Weights of a small class-conditioned image diffusion model.
Model: 6.73M parameters, 32-pixel images.
Training: soap at rate 0.0033, batches of 128.
Data: trained on seven-segment displays showing three digits, 195000 training examples.
Rows from block 5, named by matrix and row number. Rows with one number belong to one channel. Each number is 128 + 24 x the weight over its row's rms, rounded and kept within 0 to 255. All counts start at 0. Numbers have three digits each. After the name is the row's rms in percent of the matrix's.
# convs0: first 3x3 conv (model.mid.2.convs.0.weight, 192x192x3x3, standardized in use), inputs 72-89, a 3x3 kernel for each
# convs1: second 3x3 conv (model.mid.2.convs.1.weight, 192x192x3x3, standardized in use, transposed), outputs 72-89, a 3x3 kernel for each
convs0.9 109:132115161111118159135158114137148126147111127148114144130144125144131153143137084186107124123106173095100164117137115144118149134135114186099154161134088111155145118127160110136128139114148151124109140118125107100136121095160141094160157063164144111128081109093119123123144119186032052122108206145110142117125122113128145123130114125138115132162142140111145132138111104132138138159133082168081174099103145139130134133133130124127130126113152099147142121132121132143128181108158139112139
convs1.9 101:135135150157106126114123117135157104155111145133108150105171143098096147088144122107137164097118104092152109136127143098172133099187133146108146126108125133117105139140113114123164120103105131116110158157067182110096124111095113126111106156165144150117133126166110111119140108121213131114147130116110129150131146150135135141117135124101140170089145135115168093151132152126101126120122093114105101128129113104126151136175167104117157133129117144132131121117141122138101141135124172119154
convs0.10 104:120142155124069108099163157155170145181109151111150139086139122131121140127134122103126131111135093142112134126133133139128135113116140111124126130149179123100166117165131137126113120106149154123137127140149120119102130129092128113127171135142137127138127107126117121143130133117147100136102136117094152113134132109124147117111126116105138132121174156131135103146121119118156153121125142136107112114131143135122126122112120111131173108146090146120184118128096123141115100110124143154132
convs1.10 109:130122145127142126126115135113100129104122158090144156137153146108169100161123109145067126121120117155117136137101093132114112185128096116111137128129161136103100143129121129118128153146140115165130084133144112185078105120145076151094119081119111111160109162125147123143118113112118121157131156172122111158133122093126134142130135044107133122124176142075103150090156146134141109148143162130158111111096126107126124140176119107128083173147096096148086161135103103105122155140151092124131
convs0.11 105:120149145107175117120149141126154128135099151152123097134155096135092133138116177146142131138114157123066124099179118125128110128149117117131177136104135138125145089149117140146119156168153128117141148116137122159105089142120129144104129154097129144129138122101165146090123161104090165111116096138130129112140161091139138039113149133163126136134147145124143126162127255155052232125145087182133134149160115145150161109111120106121113135094108122113116150110087117096154158032242162067192
convs1.11 103:191116123113114131101155143150138133160106145137105133097114162188145131159141109132143108111110134111120101158149133131095102145084126126145110113134151147121142164146127144136110068136154099102118081121122089138133151111118093125115131114122094175154096112132136121122139150127160153133091066155144152116134131117145130120119127109187123136134116102124185112003093141051126171119122124156133129099174161121167091120123111111140162113127161132095129148124129091150051123186128057164121
convs0.12 096:131128124126132121132143115110144145094076161105128150152144143055159102138084118121112127156128134111194079172142150119147098139126140103119152160138162123163111127160107081141098144097176073116101119139121101127153073076105134111133122111144141134125160101113112106157104096172092123095099127109136157113173104105136155099133118113123147148147160148128119102080151163165088138089127105120098158108135133122151117155148136125138142124129093147132145133112130157140127121109157141175100
convs1.12 110:104147110122120126112135109146098139132096171124091130107108098160121162114145152114103154102110098153123113113142155143122120143108139164114154146121112114123120132130126084153129135155142142170113111123158132120101108133125085153122143120127119122138148151095141094150094116122142138121116169159093096141131138081123156122133093140079133142114135205087141151101122117199092056109132154128133131126161116122131163133120077154102117102142094159147121131173109105137119154082101102159157
convs0.13 099:131146160113103118136149116158084070166167202141137113131117149113111155204108128122137103104103120153114085153192152101123159086107091131162164115136139097101117156129153098151189174098132162166134077084077160196153133137127089120142168145101162101116124103134144154155088128120131131108138127157117133094110127126152147119103132108140157142137173164110095127139189149130100131115079128123134131120141135130133124116147124125139129123151147110087131146116116108106129120137139161158165
convs1.13 099:120098122120139125102097119118142157123112106125171125096088097118169130160123075110092110140127113106113117127134132091151117136174100148136142106141136112177102115138078129131165098108111138102135148144156097104118136111142154163151096110172142116108138097080081081117144157125144166131124111133078089088126152146115125151130149127118104122103196104120101111134144112140121129135088132141125094119179101128079133124077166114128168165119139088131152106158126122140106129131150105170177
convs0.14 098:098163127111059171143169132087098098174154106081133158138163084135138106106150139136147153146113126126100071115133101121138140087087113120111100124141158107102107101124076055123129132143098141102135152157162143121190125136095133098103111158140124158169155142136128094104114129134098125140150130126167165128161198145098086066134149132116124136154132135118162113127131118129156167114137109147124106137170142126142129136125138130140130113122172163163136123158132116146128133120135096155116
convs1.14 090:121089117117141150150126151171129111118119131145201133121160141127140124169076139170111121082156134099120110128129122123132094115164101124130127110134116167126095104127131170131140116138121120114142133112107103086126124134137124189136170140140135132196102124083139098148134093113098140133148104147136110176102147145137133093132100146101118149098165196121106130117130163119102136132134145114136089145120143138117129120127150101120160149168116046193099148108151150121148132135114132130143
convs0.15 099:126137134113127138114100171144150118078155149139147126143151134151130120126127114128141120096115086147148124153116110113131134061111129149150125110118139083111120166118110138125126104139145149145129164205139097058087127136105132139093118174095165139149123110100171171154120138121141126141124138132153182141097052123149228135105173122165115146166152154099127145110112138125133126129135115184199129100085133120134139137142138126114120186199151054046140129177129137128140136118125155122126
convs1.15 108:099142134132096135125163112134145121100134196092124114125107141113103109120123121155122129126133106136121126110094155112112139145120117115123140119178130104104128087113159159122147118143148163161181104109139177134097134135152103127108117112129123138135170148070128113148139146127123144122134106183104124038095162139153165124108156088114113106118157115142144182101136123140141107117089136129116128103150182090138128124131127120185105127136144150121141137115152133112084153135099133122155
convs0.16 094:149104095141107076111127119118135118129107134126164134156124162124163136131105132139100103160109100123104135117137142117168111107149138107157106158145118137123142170106162119124101121110112131139121163137091112138094112133115127154120109112152148128090157113090137128130117142122124118125142110118118121132122119115125106130155110122109136133134141130136123133112132131132141124091127145138100115151143119118191198120139128170198107121130129124125121137128131131133107126125123120099119
convs1.16 097:132114166130139168117142131132102117117081129119120122109186115128147126114190108083114131111127125149134140139134143135120137143110125122096132104182133153110187129151171121158105115147112125091137100079137116091119120123141122157171117128114118115171104133082142152157135099125176130149130127132137161125138142124109127123131106158139143067140123146113152086135086115139128167147071137130141089123105121177090106132045178096072195101138159134074117109137127126121147144121142139125105
convs0.17 090:126124149123128118153114115175156120139114129151117123109110148128121141157143117170130137146156141149135121110111116140094114121097111149127141138130133164133119114123130149097117130148116137104148092110069118121080119119118128124114129136154060097073052022056086067079137121119145124123144135111136132120136141114147138122153127120197135122145138111094076062071038058051024085085121126148118133114123141116158177157145121147126138143156130141155115145094166102137161146137137149128162
convs1.17 098:136154135125117091142045119145155137115170135142125151117131132102126078079123117125131113138142153134155131129128153151126152157127108108151109166143128154119140122112113153140120157121117123196108107112145136120148108128111130103119148104104077119110122107140113187098121147098098151114114088129153159142102127089145115151099079101117137167129130120155132102148109200153113210135160145090129130120142116147105108136085145098071136143099209129115096145136121141153144128135120126115110
convs0.18 110:156145092125100114094129135107099138158098127113129148085104123130094206200147124134161111133118138143127095114077107150155138161108105156127120112141146141105133149175063132130128141105180147133106160108134128146140102100097117131113104135122175098176118141134121101130125151112085160120097161120159121144085076226084179089117123118161121127133132117120119155146144097145116146135113139157136114116170102143143124128139143136131138119127118125119113077109165173113113136179128142111147
convs1.18 094:127116166113164114114081153174108129159109084134122155107133081133128115193118114108123138111148127162156097146110172140120126160145141151153157115136163112129126159129139133136111151149151151136127099157096081104090137115105129153195139156184144125129139109113078124103135119173143070124129078143124110145069153111135175132124122070151132115169170172103150113162108146086130152119114182069114092143106131120107111123085134134139135131107145114119139118159186103125126112117104132130106
convs0.19 099:132154155121111123162198142110119153165144113137089120103123084162136122105128126145134096122161123087059117056107145116101108125117121109119106103170120126185164110120141163102119114118150126102143157129128173201132113100138139133140130129145141114112179179169153099087148117136106144121136132137120109112143197161101065142120138125162145133100111131147128131114128121140114146126141114150142130164146118125123107112136119122129123105101162160233136138152161112163145107139149140137121
convs1.19 105:100088115156133104133134138130137153143064100118162158143128097111089135134121123137117129151139139130125099104114098156135161094140115124119111135123104126153147150119127131176130129125093121081171132147158083137176118137161135131122113138161136134153110131111119079120096126148147107142151117112111156122124111070114137148137132103126162091100125154111138132134161134145191106152126074151122124136127122130142152110144083142114137130084063148038120127156151134150133145143099121131145
convs0.20 100:084166152137062124120112128108143117103146126147132133162156117109093120134176147105113118107113143165144138187131117101162135186176093138141169139169150133109157126092118174116117142118130184100116133116140109104133111166122146150124091132126082174166107100124132141110112108130151116117150111105135154116124121124141148113124132099108115118113132149139131117111128135113103146112127113116138126161081132117115130142113132112144135128114135156126116146117138088137123108116140102096132
convs1.20 105:122117149118118160095069121137128110148120149139135165103155154136108098123136168121129113154130100144115097130128128139146136118123086141127139135139099145116105140174069130151124131140094109080177080128151115150122098164152120121155139062125136098140155136116124094121155130145104152105075113162107105114136170137150144150096115150131093152113137180144064105144133117147120163118089110121148087131147121118122118147107086141114179118136133121124135138139125133115146169142109118164163
convs0.21 101:094146100147158108137104139090113088161114130128112112121162131111187118179147089142134117136130165105141081159078073134151168123074111122099099127154130135122105126118109130152119095110120124125147152134104105157164097127132163086161060102127139168091152163127142115109135127132146112125141125141134141108134077086091124125131132119107156095152130109152213131097120131138186141160103116145158104147085120114135146137114167118132083182109050130069168112106093120157119088166150135146155
convs1.21 102:109126117116178145115055148128122155125167137095152207118122091116131159085141150147122106106135106134147124154161146138115078152138105138126131150153157107096131118154148108147113162096145157170124115125156127058120125079092107168150139131118119111123161114165112120108112139122113127125098163169143121176133190081139101145123079154150120111197182121139122162130163090119113090110208124114107119101127104135108128103125125127121117140138151095178110206163116084135153135128126116104120
convs0.22 101:157123089129150088140168110161092065185102123161134107116127141122121136109128135090107110095106180112142163144121142144112102112128128108125129126120125119109124115129121129128127123112108121089105145107147118155132091111149136085173134108178141154120126121088115141144100114134062172146066173156135125127143116101137132122178105092150102123167143146133104106128106130129122103139114114107115153100147167135115136134149144100123143138152104130140129122121125143107127138067110097102122
convs1.22 107:119092147143111102181139111149125105107112136095117148151178136120131138087081143119141118085146124127103150136122129072143175098118192132152119068168151090124161140145106129139126100108146137149133135201122100151118124116089140114112094170123113126122156131146148168146156089123138120117155118124122125141146121133143099068130126099165136105085191114132151100154133102136170091140158125114112158116112069124139140101142090083173127141108105144121124116148175108121127157142108140155100
convs0.23 093:118142107133091111114117073173125112108144165152100112139051158117093149207065120144115134136131131149110116134117148119176110090156117102118116112144118134111124138098165156093159147079160153134092142163131154122089134135097121152124087134127164134114134091117163130132135121129137122129159110137140129132114107135113130131143111158105166152096110175130119107100111149111149107111120172099143085093164140093176153163144080115183111126113121121099126137135110132153122129131121126135120
convs1.23 088:170128147137145125123130132133153123089083145181165122133182108087150158185097098128104090120118146138120111153131110167119109095139141135119109143096159162102132122151184130143126129148144172153104131078144137129149141119146125165120134119106126141172087129158161122141134146133122115166108132118141147141107131117139146153044128166099101117100176149132194089046097137174149129101044160178130113091150165170094099111049120105152187134154125126091132125142125152123112135129117115087154
convs0.24 101:121140139109110097156102118098156091159115157138133130150163146137137113115086128104139102150144114145164134100103134110163096159135141140103159126121137133150098122095061111109170098135112129124178133164109129127104103127137149111121121134112132171158134097097114100146113106139116143123132112131117118117117092114111112124110143150126162143121148111154146162121133149108096098143142137121115121118135120129111109122134133114111099139114121132114119121112095114131143125132132142096121
convs1.24 097:140083097097177137137078154128114134144115103110157204135146107113175128132122121146118158145133125139134123116140113140100181077164129138112130137084100107155107131105140102142110178082126116124098156114138108097124127136127124132148126166120112084130130116121132107163154127129136123147124128146146107148113155138131163166116138147103130121101165167119160121172107170140137124105124114123134124116145151088135148083111139118152107131147120109145115144176098098164153139097138106111134
convs0.25 075:131156098124153103116136127159140146151132122126104117115117124132114128128120117116135111123132101124112091115107118126125117107121118117138121119163122132156112130115117133100127128121130111122127086106114073097111115150134116143137117155162126165115130132102126113098125128141108125136105126122109136136102137136091124135108103085103142138113165162091117110107142137096169149152142125146134119130125106122137134108161129098146106088117114096113096099087081117141139119140138101108156
convs1.25 130:142128132178122124191087108123161139145132104145115106133141151133113153079117138128084136142102112149127118160138123143122102151135117134118103138112128128139143115165144137132126141126107197057105109103141146099120140125132100121147095125139118150134127101108104106132144120119146117112123126117119124148116122138085123138151122148151131109142088132132141119160125141180159148142121142124104126192083076120106139124141137156098141151134116147110125082111124167139091154146115164123093
convs0.26 096:087141159100143158092143120134175156141153170136109127118115102116142123129133114096141150134141122122117055102129146121142148114141139098120102105122113119127151108159113103117144102137144145107130128103126097102133127132130119123160110140174105153129122165112134123124126148142119120120100123141090153149096157150085107131144122086121101141123145184090126169092107141107147165133149120123118148108104146112130118117127127119132137087138155102142161110129100082120159061132187066141163
convs1.26 133:149092114103087137121133141125114125103098122139100154121117123140130135137138129145119136175131103155133133140109119110126141092158137127117114091133142117164152161090107103106134156121128111105132125178117140152138116144131115151144152149102103109131150076111110153158096111126095153133149123123132117123098119128131105125140134128141126126090164131134165116155178143102072133162161137153086119148097102143145109119112129182121144151131144102161147070170158122141122144112160122150137
convs0.27 101:105169120131135123137086139123123161160144119111169111116123134119164104162111147129141185176157124074112108151074150153103126142114142131151167142130149113136119126129131117094146121138106122175109124132142141159148146150118164148173133127103137160084185123097107123154150085122109158106114141124122142111101116136122118135120149145115148140112141121111161099155079076088120114134144092119098162119147152151113135095126135139121110158120143140101135117167101115180119188165139042157129
convs1.27 098:094103127133109124116136139148155139145132112148085103167109130149134129109125111185107130096100151127136130109116110182127099135114184134101156104094149059150151144140128140108096110116139142108148083151122180098132110146130117149080141138125136149105158128129143113125130106130146153135115131169128132110114122101155139135136106152148160127132101088103113157107140127141103098171138138116120125110108164128124195137113107108131126119123146101139156122144126106149107147137100136138158
convs0.28 104:127180157112074083175161169130127093166180116113139099119126145150105148117115095094139113123084179125099097075118117131087120130092135120145126081125123157135123130106138171172086102142137149185148162115128128133129092164124186114129137126105124105099166164149150150156149110130125128123137114121092115138161096110131160170109139107151163144115126100136103118128166131147119123135150107118142139143111115117135132122130117121127148089182143143078123176176154127133131114157122159120162
convs1.28 104:138111127111136152107102121153130149148143103120127137132099123122114091132125109110120136152096095112105101121141110130137158138117122161130131145134142137142150084123128163125119140149125103092132085150157125062130140082123153164081145137168152064109119112157097084115161139134136134152085080156122086086156154117172173142149084131189086121148168122133173098143143132117099175106113090116127092181124109098131153144123130125116175132096085186141162119151170116121139131109125120118162